Weights of a small masked image model: encoder activation quick_gelu, batches of 384.
Rows from block 2 of the encoder, named by matrix and row number. Rows with one number belong to one attention dimension. Each number is 500 + 25 x the weight over its row's rms, rounded and kept within 0 to 999. All counts start at 0. Numbers have three digits each. After the name is the row's rms in percent of the matrix's.
# q: attention query (encoder.blocks.2.attn.q.weight, 384x384), inputs 256-383
# k: attention key (encoder.blocks.2.attn.k.weight, 384x384), inputs 256-383
q.194 106:527511530505530507485542484511490474558495511522469471496480477498493473484493514525566513495498487552506457528495514489507499510485532514456501451494520545505481510508513528554472503521528487502562495512500549463454492535514474510500528492558509497518525521537511532476507525475465540508488521483491510492469513487517485508492473509453491534536492521514465486509496452544479487497518
q.195 104:510542550467527476497476460465489474524481519494508503524478529471502506490467521485472539500483478483525489503504546504509510529479508493504481525524502544523500493487539517497470479452526480521494499514516521514537535514450523491531484478489537497513522488481513515514508485488501491541462478462476495496491500526479549496532476482492509525529547496493535440499493477472510512516475
q.196 102:472470476441483493494495530506490464515478420483454530505499510475548518481497488462482506548513505495496462519496469508500449489514518502525468460514505506492491511505459483540495471505514483459474494522514493506524498519473558505514472505496496516505489475528543548542481518490483519507539482504517497506499500493542498503519510528514493475485455496471502506495469527487434490517443
q.197 105:448523488475498536564515504497509512467512494488515496473513485528485506548536494521521493479515497482553513492479464450519536487488481522494502451500497509490511466495467524466497499538515558489475451451451517517530475481479515525505509504462505519448515542470517489499464509476526481548476452469467532496534517512493518509512533522479495441501509504522492498518537544510528479489510
q.198 102:519512497561494543487448491507520502529483562530500527512450532478471493509520510482462488470548519487452498524493526512516481549475516508478506465497489559508573510492528496477508485521524512501500508496488534479486462504505491513499531525525502504492491437497528499520492492524465500520510469531470477444504499483493485494545492473497469467540526517471499529477473538510506496476508
q.199 107:487457521494546508516541489538526507501499500508485467516516511505500503478551507535516493488522458501524517504476510504506457482528516473508552491492441495458485478483483459521478546511453455512474468502464474457484476534464532538489491510522471517478437507497482453438505496525542491492517477500504512466524522454499450474538528540510507523497518509498521491502537506512495500456538
q.200 105:515483523462510466452496504528533453482531513533476508499512511516499468468546529506505522492515469511489487496498556491521407452484523485506503509480534473465494553464483454505465466539457467497486516512459466497491464506506465537467497484530495491467497502421486516512501504502471500499498478451498487504507514497507544502521509502464504498466471516501502502531473512534478473504466
q.201 102:465521490519471530535530503502486508529508478502528522477514495487504486567521482512478485520522511469475539479523474538438502517513464449531536475472488469489562527518497529537528470477470452508471553515541531512520490485500476517472490480497499504491528506496455508539482508457474507550503506503490518472535567445462486494483459501510479495541461473499507521504515502509507483481525
q.202 101:528504487491469449512472494530529501486491517452494516515504533477467473521473494521516509503513484514492522526437472487503524493473531457519464520484482491402482544505454478503502500486500452470501448528472496538550497518500452471507514477489490492481482504503510524527513470470531510515473481497505517510483476446539503512535507515522540498463496458546487478492505476521475516505443
q.203 106:485459531501494502492468467504526498523489581534483523501472516469550491535471537532496500493475520473505525505485479489508512469482462513528520478516540492527481461493491502527484493493513497479519521501515530507473496504563500487488537525512468503527478537478547545509475444511521553522491524552436501511492472509501523517506480536504440527503504457483503539522491488505539513508491
q.204 109:515513498492529458503499496525488521486488479511507524508558527490531531521480483429530500491512479477537519450535514465493537495565496479537466533506533488477486515500499506509518497508500473460477511473525508477463507516487483521504509537484501472469469517502468469513508475521533486503480486512474468443520522511485493499511512497489481477479553514486528520529504486442463541493498
q.205 110:535512510493476504511467490506492489539505502519489538495490455470493524532568492483544520538515453494506500510505466466470552526521485506474517460468513525502496521471526501494472531526443498481492497460555515547502527520524481512526459511474513510522467494511488485462457499478460497484544494488502499507471475535506493450508515491506513497471472496485540464521494518513517502559506
q.206 110:501506457531492516496487523480499526493504517529489497520498519508503499526540508500501522518529517500494507491468502498494500459504524501527508553506473481504445456457487440489513519483529526481523480466488475523476511464546548465488543499489480522487464539458463501453537497510493496541487519527493523526459471537465477492474506473516503501464448511476522543477513568543476496509505
q.207 105:463559546449515444470491542504491488512480506530495473486538520501502516514471496458522479518487467463513480492542508509508471530507559480488453543522544506502482499485503502474464493458463525493477507530495460464471486553544489498480489477501493475465509487555521494534501540494525509496467487503490514475454503524533492493509515530531533464494559527495458496497539493519513492469490
q.208 104:508516518459500475511504504511515518546476502502539532540510493505519477435513497495485518479502509484486470490523490571538480485477536484501522518460446541509536532492505492471475514534511528525512538516508491477519506467466513468495516497489489509517497476519515476457506490504509522498505531479489507495544490507467473494497461520535467506467477518460468523516503465532485475535517
q.209 095:520499473501529527485511502504483531486470519538503465513459497497521514480494481509458503494476496512476524531473498476525472522508509466500514528503512498496512498469554483571509477476509510483528470504481455550526573516509524542518543542467488492503474506465546554504528509530488481512469507468492459513518524484429510492497524523485524490508525514526521490513506507500496489478481
q.210 101:476496489569505540456501526457503495510504507530471512544493495466523497491516483532458488489485498504522522488453472460541505516518533524478519501537489451505514548486522540486535500464505506522499486457474495489500445477495510487537524488449485523514487493578518458525440456512508484499499511530563549486476444529499530498458452516551536500482468490482488506522576538515466519497492
q.211 106:456530506448504483502476517522522518482499568496527506452473527472506454482507538488510480513479463483491510519483532541503492476542494469557500523554455467459506491487552517483521522499498515524477468512460514487517514491497548466523475514464460477479508478459536504528502551489488558468520553522493529482471502533506488490523494498450468510508529527537521507477562499488497520522492
q.212 106:464478481510504491476491460467514576534473484531567461489466517492495501489482507496517526518509481497474511508520519475484436506476522455519475476474497518539550519501497511462466476502532485481525468476495501500510489474521493542479521510491481511475475484489508476494495512507497499506525536541521512488514519494476476491506447464512485506512454469532523475502531470460504498475507
q.213 098:497519557455518527504495495498492517478491511523477501473463536489509488485489481459478495505539501514452491511490536532483474534530467533519457484508484505518493508517498502482481548505505510560508495463519478514506474487482475511486499466469539518493538419525490455529507480492512477521521522460500434514473529519504482513492479508475510472510486502493492504502562502482504496511510
q.214 102:495526499545510523518490468526471450480509507450518478473516505499516499481516511501544519524483514521483538471541531529483446505512512529530533515506507543517535485554491507493457547508483460519503513499490490441535528485494489471494546444495512545525455482507483484566481494491519462449463494488501504490503505466486514502480542479516518512481520498502481503555534491447470511489505
q.215 100:532494537521488484541459482518527510488480506507502506476503502490506549511485478503497494509491493495516518500484559489515512482459472492534489490520501563471511499511503515453477508537497493515454507477486501503518452489488489503487481496502501484462495464532519468460521511509493494441540528469486529487505551492526507498472475453504494516575579510532476525499557554508528482489517
q.216 107:530484536483506510538540455499482532501551494506456511534536498500462525475534497490516494513457461525517480488510494501476494493472565483526513549488551524449487478514484488487489520486508524501506499483495472450498503488503482496517477505537506490436465494497508481469501504521482468474495450511518488497502509478490521543433507537504501509485499507512511494501550505485489497501448
q.217 102:515450482525489530525502502527474517519482478506538514568487489523472487520481470513516453535492470518521463480519527479490528489520519484514510511519475501494500474515568485481474478482493495476547513499465547519519551479505555541502467514492499515457497487482499456534496501480516509484457529456487537486477497543479492518496521536483479494530489504535492479464558514490512541466495
q.218 107:494529475474539519480504484485535500442484503548471556487526496549492486559486447510455555493501515496509461510513503503479507510507508491538470507525482510480484514521532541487501464562505494540511484519511537486498528507562481470511505495537474472521528490510495530480487494510507561506435498515520496487479503477536461502498468454518482515516508463490534528515505477498489521442514
k.194 107:477501511537479490501481532524475491501538515472503509506472461524502494527536513555474469500488491504500513535499508497487506499497474467503531497535491494510526502487518512481546506491478532531470506478472463461482485504522506512495491529495508523477508529468462496493499467472500502484520540453520491455470479507497505524482571477483500518491501507523487487523467484503479548485488
k.195 105:528428493493552478509499538481481518499504486522533540499517556474453537516490483530436507503527493527517487483484490524449469533539478551515516483468448465491489498487495479485484445534481537499530468497498523513470499544508482484492460464490518482490544497498486492518497475505473515482469485509484505485503506559524525510490464520501530478481530500520513493469511501510470493509499
k.196 100:477469515478491484510494489529499460509513487490471459460486496481447473489473499524491482532522512518479547492566526489468464518489519489550499486500517511476543532511508469518484491496499478457522461482520477528543507544536512533496466538542511470523559517486524479557450524501488493463502497484492520551497494533477476490531489506518481533530511495511550484527528519530502502537505
k.197 103:482504523458524418493523504484513507466444419527465500528497506503459512488469507499470488490509485484524529512466487467500517520509463461528475534452473529482507492471493510491512493496506510522491515487465545582500519484535479484506508448550521480476512495486494515499477536500466520514516487519475440513499481514482507517523498503494503477493475551449501529524485509536512477539512
k.198 108:486475530521483485492504494496476520483507500469494471528482494501453452467441471506496516504499483523494490544527492469477520545488496479522492541466499507486511515490521497492487528531499530525550478542529517508486472526493492515492490516526475466508473487508487526468488535537507510456487536530475496469529494504519500582478484521517487492497500508475471508530448519525495538503540
k.199 105:536488513514494509479530505506523493511531496472503484488503439536512542539505463480505476461516508510486501509480501516448511492483480503517482505455485490467484480501472512484440472485499519497506507516514539495532532503502500455463497509479503515485511547485531500502511483539510465474513529480500501508530501467523460468492482501483492471459478509471510439497458486503530496466505
k.200 105:564511524521498468502509489542496449515545486507506525517509496510529514504473555511506537480490453520525547480521516538469469499510529542508470522481481465439494562500515449477504465450538499501505480493531490499477528511554523493511504524512510467499548525497446402501506478521500492497505526506486483550489490537530506524518459481520450468497518480496484514473495512480486505507547
k.201 105:504502512475477503492467463498525521585497518534492524492499497527515481487459453494542421519494489520479507473503490505523522490520528453528515542534483504514462482507504467503480457526462479510502510508565527473541509537494486495464464489545541473477543497499543488511507500488456518472502512532527465508504526502479499493474524530500511487491515496514479461498494450534503505517493
k.202 102:515505476501456547506531463482490465517486475477498495493542502502499517492570522503531532459518471504517468525518515495461486497437482464519459527483480444486526485479496511491512463486531484519472525499462489550468513560489525511521530462542528537481541530500511517524495501495552514497448466528479559492483495512484475493459502532480473515556526499526498481488500497479500478512497
k.203 100:499526498507516482522487501507483512526513488470505506499495523537516480491481457506496544480544513521510531492487474508503478517512473509532538504460520531476523513452517453493535500468491536550508462484483478498485546459499500499508477527520510510500520477513439483474515504516527501520485505452505466504575479544542489502535499493523509500498513496445466501509464510477503521494488
k.204 106:534522504509500480542546527491492508522541497507493498443497533525451482505480555500469537523545494480515509480517521526471479447515478481494509521501509487517501458455493476526511502465473476521519473498521462521497480490520491502497480502539517486463474501485492484485495489446487507507491484453478457485521519508507509489469488524477479512486496491486468517490509511497521469538456
k.205 104:499480518509458488490531516475501492484498426439501507512486520479506448507488555523532515529493488510481554483550523451438488488496520540465499502509522489495489481526487474487488496488501518519514516526482515497486479495459477459494439460544477472513504485523530535515508499548466516501547472471520474510469471482456509488466532493519520564512488463552502531507508488481493495513480
k.206 108:504506515493531528493473492537531468484467536475456483512448540520503503482513467520496501475500525509492502528526505493490476470481527468455499542509509509528568540479501524512513494473555484527533438489524585478505531502493498471545480503510520494491491493480515476507533515468486462526517532521536511526470507513512488506480502480524474491470525407505472500485527518468518482510488
k.207 110:515478496467522486490524496528484484511519501505528558508473501473471507512490474507470514507478488505520476498505509455457477498521471510536489471483489483505511492499527498536540470511526502461562489487547490477510478494543479513477511478492513504498501525473506448497486472479494436553513471489523443506507477509515530540501505495465524452488480515499522463513530482483444513545450
k.208 098:504516498485476529508501497472492546517496500557466470491525489512512475459478477548505516519464553502503563462501496465495480497483533508513525486455496505519450466484520501526469484503527497493542512539518492473512501496549543519509528499508510532509486494521471478496520515522510482477498498497468508502510481498506528519510508526505464532458504501498509495517517508471519501508484
k.209 104:514509508460493486507504496482526512518468469477485514476499521503499478442542516527481485484512461528489489505522495491515466507454513516525490473530511526493525537514472556500473501481512474478526462498461514493501473524504517551485472484494486548477493463532518489471499479475471510492493524493512505532575486508467465471525495470494509517511522485498504488525526524493443479518499
k.210 099:507499485538511477528478525512466484503484499506476466528500468493477443497524530506483522510525459530519505536496501494504472496520467514521554519557502500479534555537552555505494513468509540463461553511515491512511520503486552474512505492502506512547528479535510530530475500474507505466498508493506505540511511523495496466535506507523484477509508527507486474496483467496473469489445
k.211 105:497527512522427446494476490532474519472481491516507491475545500508457497510506522494507482500467491506503526479519504478508454498503505503501559486485523478521504517467493500520513454496500521540491475506489501534536527507517451502449477515486618497489489500471534515491543470508470516469480494502525556527503504495484500512531501547503502461524537492525462484499535535493579475494476
k.212 112:522516489517477558524497520508511515437496453492481532521535522507524463462503486469476482536509506522499509506505520490498477523495540474462471470465491450491467469501532510449478524552522484513551465485541516521498515480451466570486477522528498497511460503528525526487512503484487513565413487494494508501519508506481491501554485462535465513472537508476465485507542512545507528514467
k.213 105:522459458502486494473488472468505490542549501511525525505508530519514496521518499475526511530530487517508523477491561522475540453502497435478534513497543494491454503513486496487494528524472462488501542524532440485548496486485508508483505501483470522492521510503516472493523473487541504478489503479520486520504487501450555518491513469490480495509515502505543518471524499467445477497504
k.214 106:516505501492497502499516476517480494505475497513507458487484520489467500474484568486524526478530509484462505516489490530489538528498486450545512506495500474511527519454513488504481506510458496517526479523496521496487495480507487495484541530477493546491475486510523486446491505481491506520482505462511443474485490472451474501511482466514487508509531506495477475542487496507544509478470
k.215 104:493497501485528517516481461543499492484516508498540452526520495528463490503439506494496505506470470514519516480498468517523512488511519502506482557534521518476500528516489504469509549457468512501485493470518462505461514513457480512529509446483527470524514529523495491540536498525543506480444519534564478513493478486540548508503505460465513450528514522518484493553462488503469510510471
k.216 106:500477478499492528556521478478485500501555532488562521488460469425509557469474500460509541482458475499513543506511474530501491517558535523466522477499512532463526486500492483498505492479523496522477430536522552509476487518539486488469504473494506524512502547510546503468497494527525481508494495529490475507494522520498522469504529498486475515475469477478526477522571512483533470505476
k.217 103:518489527536489487516476501547463518482511538498473508493515519499476495457479518505518518475418568482519515494514498508487475534479500498551497550512472515552506543488467487516471537474523504496460518520453498501538489522526521514466535495528506535475509517481452500504449478517524477527463526509484522540540515480505483492545534475507544464471505484498546458495489477494479514494495
k.218 106:467463478501468509524526473487557523505507538450505521478493494462478478529450544533481432483466484490541497538510509514497502498497535484508501454519488535439486506503500501481513513549498493499497517429479495553485491511507489501540516534474487526506531483525531480522450497459502530525484506520478518483502507502493496503493521524482483495510500535512511515507506485515469477415512